From a checkpoint of a small sound classifier.
Model: 5.21M parameters, log mel input, norm batchnorm, depths [3, 3, 3], widths [128, 160, 192].
Training: adamw at rate 0.003, 33300 steps.
Data: trained on simulated modem signals in the audio band, 78125 training examples.
Rows from block 2 of a small sound classifier, named by matrix and row number. Rows with one number belong to one channel. Each number is 500 + 40 x the weight over its row's rms, rounded and kept within 0 to 999. All counts start at 0. Numbers have three digits each.
After each channel's rows are labels from the 100 clips, of 14848, where the channel reaches its highest value: "strongest on" is what is common among them. Only what is clearly more common there than usual is listed. The data: simulated modem signals in the audio band. In brackets: how many of the 100, against the usual share in percent.
# convs0: first width-11 conv (model.blocks.2.convs.0.weight, 128x128x11, each kernel summed), inputs 0-63
# convs1: second width-11 conv (model.blocks.2.convs.1.weight, 128x128x11, transposed, each kernel summed), outputs 0-63

convs0.42:512523514516509526539501517503457475531509529524521400505515553466490520527524510514484476523478539537487451485496504508486535460498469476632462473514543473463521483548536528512478499482466490
convs1.42:494459414515389420411485521508478490472467458494406532413455476539484385508459479480464504498478465486481533457465415462465502521520534526543549510495492505547455450472480479454491548460483489
strongest on: carrier: 3.5 to 4.5 kHz (73 vs 24.6)

convs0.89:532524513483472523633495480514531547491498517467452517605516474488513493534495516512493521495514507509475490524490492510490474547458487481478516547539546485555526508508504559398487554549535588
convs1.89:450451449503439458457521531452488497487468500502409437425473504528513425529451462478465437503426434505499533450439464467428518516549510546552554500485476517521514593452491468448510514445486462
strongest on: 800 baud (62 vs 17.3); carrier: 1.5 to 2.5 kHz (54 vs 25.5)

convs0.14:460443431517518489543497516542389501484568512535430461431541516562491505416522435502481526515438507554497436539531465477448522480529515443493481525467454531442508516527544578495504504474441478
convs1.14:509495565554443532477468567486494387497491541466504530486526518466504514502489400537534492481469480466527467468601471554496548487457526464517526490507514457570396475553548486460509475470486541
strongest on: carrier: 4.5 to 5.5 kHz (79 vs 24.9); 8-FSK (39 vs 6.1)

convs0.2:479426508508476522496561451468420479458445456508521496500419513506457516473536568588514525469521486476465563542522515478417508538478578505516482509454532472501524481545434430477551498473512516
convs1.2:545568477524548485500506528524506419541573479497543498523554434536454501487495472527532470451510524470486520469520501541584443409570450529583498488495443520495498456511450547563462546538482499
strongest on: carrier: 2.5 to 3.5 kHz (74 vs 24.9); 50 baud (46 vs 17.2); frequency hopping (25 vs 6.3)

convs0.66:536433509544472451534488549458505541580527554482513529528550595549467551504581500515506502464472503493428487452466491499494531504557487454479440489437485468491519500520500484507464572510501560
convs1.66:474468478505481506428469502472438515508441486497472476436461492475483454537469403449515437518506478453523582473515518429469502544483576457578582497473538537541485549368523458472518557501528510
strongest on: frequency hopping (27 vs 6.3)

convs0.18:546444526467486442512445516471505504553488531538515561520474562510503573518621494560498491547505547491364492442513446465474533468542493507485424453491535495450423502500483498512489479504492493
convs1.18:494524483544454478468498521489496539454523459504496459452499497520491456458409522469500436504520454538534577494564438547517528453485570543599574515403409465559497472526487469462534511504508479
strongest on: carrier: 1.5 to 2.5 kHz (73 vs 25.5); frequency hopping (37 vs 6.3)

convs0.15:513481516474498440503523542459514544512541478494481509501527456477533461503458514508494517478553496535422538379477476518514547479503547447512499483508466503522532508513386441501525509521452456
convs1.15:411501516511518543505554529562467477510463513523524453398510342519530490504468510477482436495486452512497508479466511496501520476525467543506519495498481510470534523489474563472365592495552526
strongest on: 50 baud (40 vs 17.2); frequency hopping (25 vs 6.3)

convs0.39:505467494542458545496503462499564496481454432443512508497480532544412526459526476481503549491514457396478469536478523497412468534508464568462480492513555517479457517561564531488565464511460477
convs1.39:466531436508507458500545498523469490436545496488509500530513445412512495378478529456483454452534540463542545498440522453535482583534497580522548511516508466509423490441448488485469497494515526
strongest on: 50 baud (41 vs 17.2)

convs0.28:503449518473483512512610503504429497524486537527575485512498436415526509488523485407465525463484529491523501488440447488527512471471493494442476502504392493552540533461429502514500476482458521
convs1.28:528545476524506508529573514469557526509548495506508513473540510550461512494534505487480477452536449477449465471465550487494383502535487518529505497467429516467581499541475524518505519491488472
strongest on: 50 baud (40 vs 17.2); frequency hopping (33 vs 6.3)

convs0.124:513509413509475536566546529482448475503485492446530505555520485499395489448457484509495532451540477523452442528548508493513504512476540480521469522565532502506515509523524521514422543509502542
convs1.124:452457503483482465496475468505482462480494497566482495454468548450526490519518362505477497473473468452453476437504482413456503566510507494467518497477472538490516507504473411461457517483519538
strongest on: carrier: 1.5 to 2.5 kHz (74 vs 25.5)

convs0.58:534453407493488457574526473520471482512556527503534516538465360471576472538452547521501566453525496421423485505469508586438444541487535483502496512522521501497483470531543611508550492518496509
convs1.58:477500486450518464434506498486413487538416494510472426455487527482428483510508477496482422496504459478521504408532453449504538478503526564535613489471479543488536531515457512474433499474524511
strongest on: carrier: 3.5 to 4.5 kHz (77 vs 24.6)

convs0.43:456504398474455571504436532561455476485492537511506485537483468483551515514510528455464548466530514433579575525515551535512504502509476507503378498470497511580465494506542548507547500514470489
convs1.43:532510525472537467453507550467471526514525523482476484506538518494414533467482471538561451440524501451456473439555448505505424467492531518478566503458490506500538450562457498489483485497489529
strongest on: 50 baud (52 vs 17.2); 2-FSK (25 vs 6.2)

convs0.56:525463435502510570504472501506462486524520516466455466491526469553427484431554488477503527573542553556463477540449574475540502532477476493527544506569489508485459495517568511505551548501547504
convs1.56:503517478551462451517410551508464396496548513556532531495489434461488499477532461492531466441509433417425556464521531488534519498488532489555511480531466490588425493542499469480450508530491550
strongest on: frequency hopping (28 vs 6.3); 8-FSK (25 vs 6.1)

convs0.104:507468470553431468506505476465468537501477526537566533509473495522499478537468582527476385486507464512544465476504516517486542511516554533480460459417463478522470488518464416518533517527505419
convs1.104:501451516528489522453533612540440482496457457429504456448533435528469439560463567476480510568507504466495550464472550503530503438482492518555512527539528502474537471536441535491437478468508494
strongest on: frequency hopping (50 vs 6.3); carrier: 2.5 to 3.5 kHz (50 vs 24.9); 100 baud (39 vs 17.2)

convs0.46:554491517536474544513472536463447511558489532530418466530563493542502616567547503494511535482546537499484526540514542479537448501471567483481497499510443522513524553484393470473467494493429502
convs1.46:505542523452496524467544457485474456425477466466512518460424470397505519542472506520490457515547496521493521479508545434498482531368499433511551480559558550510461478448486505510439492507494530
strongest on: carrier: 4.5 to 5.5 kHz (56 vs 24.9); 8-FSK (26 vs 6.1)

convs0.34:486460528492465516519531469428487505492418441462505484554463515498497517540499541462520505385514490396532503422534522478483425502480554507472502489489570514505535503512466421511544500494511482
convs1.34:558490507521528481464574517488585507595520449518495483480466465559514523530490549506493489513475474526501486423477515521506466482538501531535476497375477497441546511503500459494550533496514491
strongest on: 8-FSK (40 vs 6.1)

convs0.99:508476466454558492534507473526520460429525499459477497525466504447523517472487511560454458462486394453490523495462522527426444474463454511494407437520432510422541477503450457525526464544454562
convs1.99:455496509548454488427565610477454526535499508507523487471476570528534457562483544438491542494450493521513558440491482445499515534586566565551559517491503520510591553533529524513529513481499437
strongest on: carrier: 1.5 to 2.5 kHz (53 vs 25.5); strong noise (51 vs 25.3)

convs0.107:540553469483472538537475522476470525539487512496453460526580531518494455483506485457500498517511503444479534494467560524449523488460487541405405494451541474459514501523449508531564515539492504
convs1.107:507474489457501470488587449479493430495469461474448485502458440500491509511534521528489499457490490491483515571492489466477461515379529451522560493516562488551430534447503439446417497476496530
strongest on: carrier: 4.5 to 5.5 kHz (88 vs 24.9)

convs0.91:530526503500489500718518512517534562488540484512518507569519532538500512451495437555471471532492535501491483534495544525522481487488477521472501465522533469569540526519509562462524606537513550
convs1.91:464432445500428456455509519453485503491475497509404450445480505537510430529454467482465450498427441496499512458453456470400504510537507520546550501473457518517500588475511476442517514457488447
strongest on: 800 baud (45 vs 17.3)

convs0.98:545523541491488495528461512496364444453457505436495515497498502462539491504505573479499502450544494457406485547498501557441556561514506462470431471447478494471390497543548501514543530493451533
convs1.98:483497503524538468518560507489455414548468533512532445488527496469458485445550439499496426504473520457507546460496527474566512554460533503569535509508496437526494555437501479509449515530534494
strongest on: carrier: 2.5 to 3.5 kHz (51 vs 24.9); frequency hopping (38 vs 6.3); 50 baud (38 vs 17.2)

convs0.100:501472487442495500522453556512522517421537418502552521518436468553558376480425492532441540516529559539487582425482554527448489492503459441519492509431489521488502503528452487513555534501474464
convs1.100:442476520480509547457505498506485465477462445528496453425549420543475457465427501489490479523485468476498547509560476554469458481527472573494539481559577470504467488489560609507498511472496493
strongest on: 8-FSK (26 vs 6.1)

convs0.38:471463478511471527506513471500490501445497493474441556532438532520482582545551514505543542488493578458512502600474538478486487509500521484499471525443600544452501519428567450534491534509486467
convs1.38:573503547604512559515499553444502474535422534421505524481538518444486476472461526462501466528481470470455425505553562559489500522453486558516528477545502455547431569442566461512498420517485503
strongest on: frequency hopping (68 vs 6.3); carrier: 4.5 to 5.5 kHz (68 vs 24.9)

convs0.80:471528466500531550511529506502399493469525500480421509510448502536581508567511547424492527454505545567434549494462550511487491428536529497516455495393463525520501532443478506531534512510480449
convs1.80:497541523465466521491531524520468501537518526436554510461499402509407481394529470490539466493521447494544601440459551537535514450483528494513532502575482524556492514485481474502424494504475556
strongest on: carrier: 2.5 to 3.5 kHz (64 vs 24.9)

convs0.61:506502532510492548521497495434475498534498449455462549509435496527426426479455480542494505556461476536546480460488505458482542478468501464516501471547574482456616507586467479499525489507570491
convs1.61:514504442450505406455446496591531530455532462491481476493478436526461578451490485506501474496523510491394533512516489539524467481577390531537522505435450487450500469456444536452465587448495516
strongest on: carrier: 2.5 to 3.5 kHz (85 vs 24.9); 800 baud (43 vs 17.3)

convs0.57:520560451514540501556490366470481548470540478462492494570465475538468549543520508612484510472477540501506506550602539519526488479470449457526510498539517491483502498472489538494504544490593464
convs1.57:484455501484470478450499563480480519518486529538519481438526519503501499505509432521495414518434436505475537416384487490505417494582522514585550486565425564555511547499500490494529496501477487
strongest on: carrier: 1.5 to 2.5 kHz (53 vs 25.5)

convs0.105:462525494429528469490522478411564383470440431456509509490448561476506525507494500520466426550512537503545486497521540473509447459496524472473503528496494455489563511517488486528528457468521473
convs1.105:524459530500517507520413499569516467513570527515501500452519460504535488454472494510534530435514498482380527549505490572502529454494435499512502483476544468477542472512466523494478517494488499
strongest on: frequency hopping (54 vs 6.3); carrier: 1.5 to 2.5 kHz (52 vs 25.5); 50 baud (39 vs 17.2)

convs0.77:500585454499475434466474510511532475495560514496546504483521515454498542502537471499494449512563531519437508508568471488575452488466537541552560486529518475526481441530485572443512446458502445
convs1.77:522475532464498529520392507482414413474500531459491526470530473500433509462510470520518535404504526425462486517525501505485494499545497457525507480508484512513478480521427477539464425503510548
strongest on: carrier: 1.5 to 2.5 kHz (81 vs 25.5); 50 baud (39 vs 17.2)

convs0.118:505495457508457451559520501509484486470572488494487539552494521545462592513558473548457530491519498549474469504557514520574462499539537482530505516514537456524499461443497436456465596522567491
convs1.118:479456449497452470428513515482489494497467508513460465422465513509519416539410480465488464486425414489499496433469485468433509520568505502541519490463455578525563604473519480515524510473503456
strongest on: carrier: 1.5 to 2.5 kHz (100 vs 25.5); frequency hopping (69 vs 6.3)

convs0.78:499480487524508456545542569484555442475506439488451481543460516530473520523478443441473490425432494538523425517438499483547417513514531502528500519450414509463468485516520485503487537458390488
convs1.78:516524512521444492517456585484440544527532510533538511538466461562539460525492531525485525503488430446438508453515559565517470551571473491537509496596574492470490514486490437480480550511485465
strongest on: carrier: 1.5 to 2.5 kHz (91 vs 25.5)

convs0.81:542489437521519460681524477518507522471572472510463536598498488481494491448474457520463527486499478556488477476449484515541545520467553466503548463553565493519525482500489486532504600560543522
convs1.81:477442451492425456421516500454486510494473500513409434445480512538516442535460457477471439503439446489501496455460449459398512515549499514526535495481461533515522590466513483457523516467496449
strongest on: carrier: 4.5 to 5.5 kHz (51 vs 24.9); 800 baud (38 vs 17.3)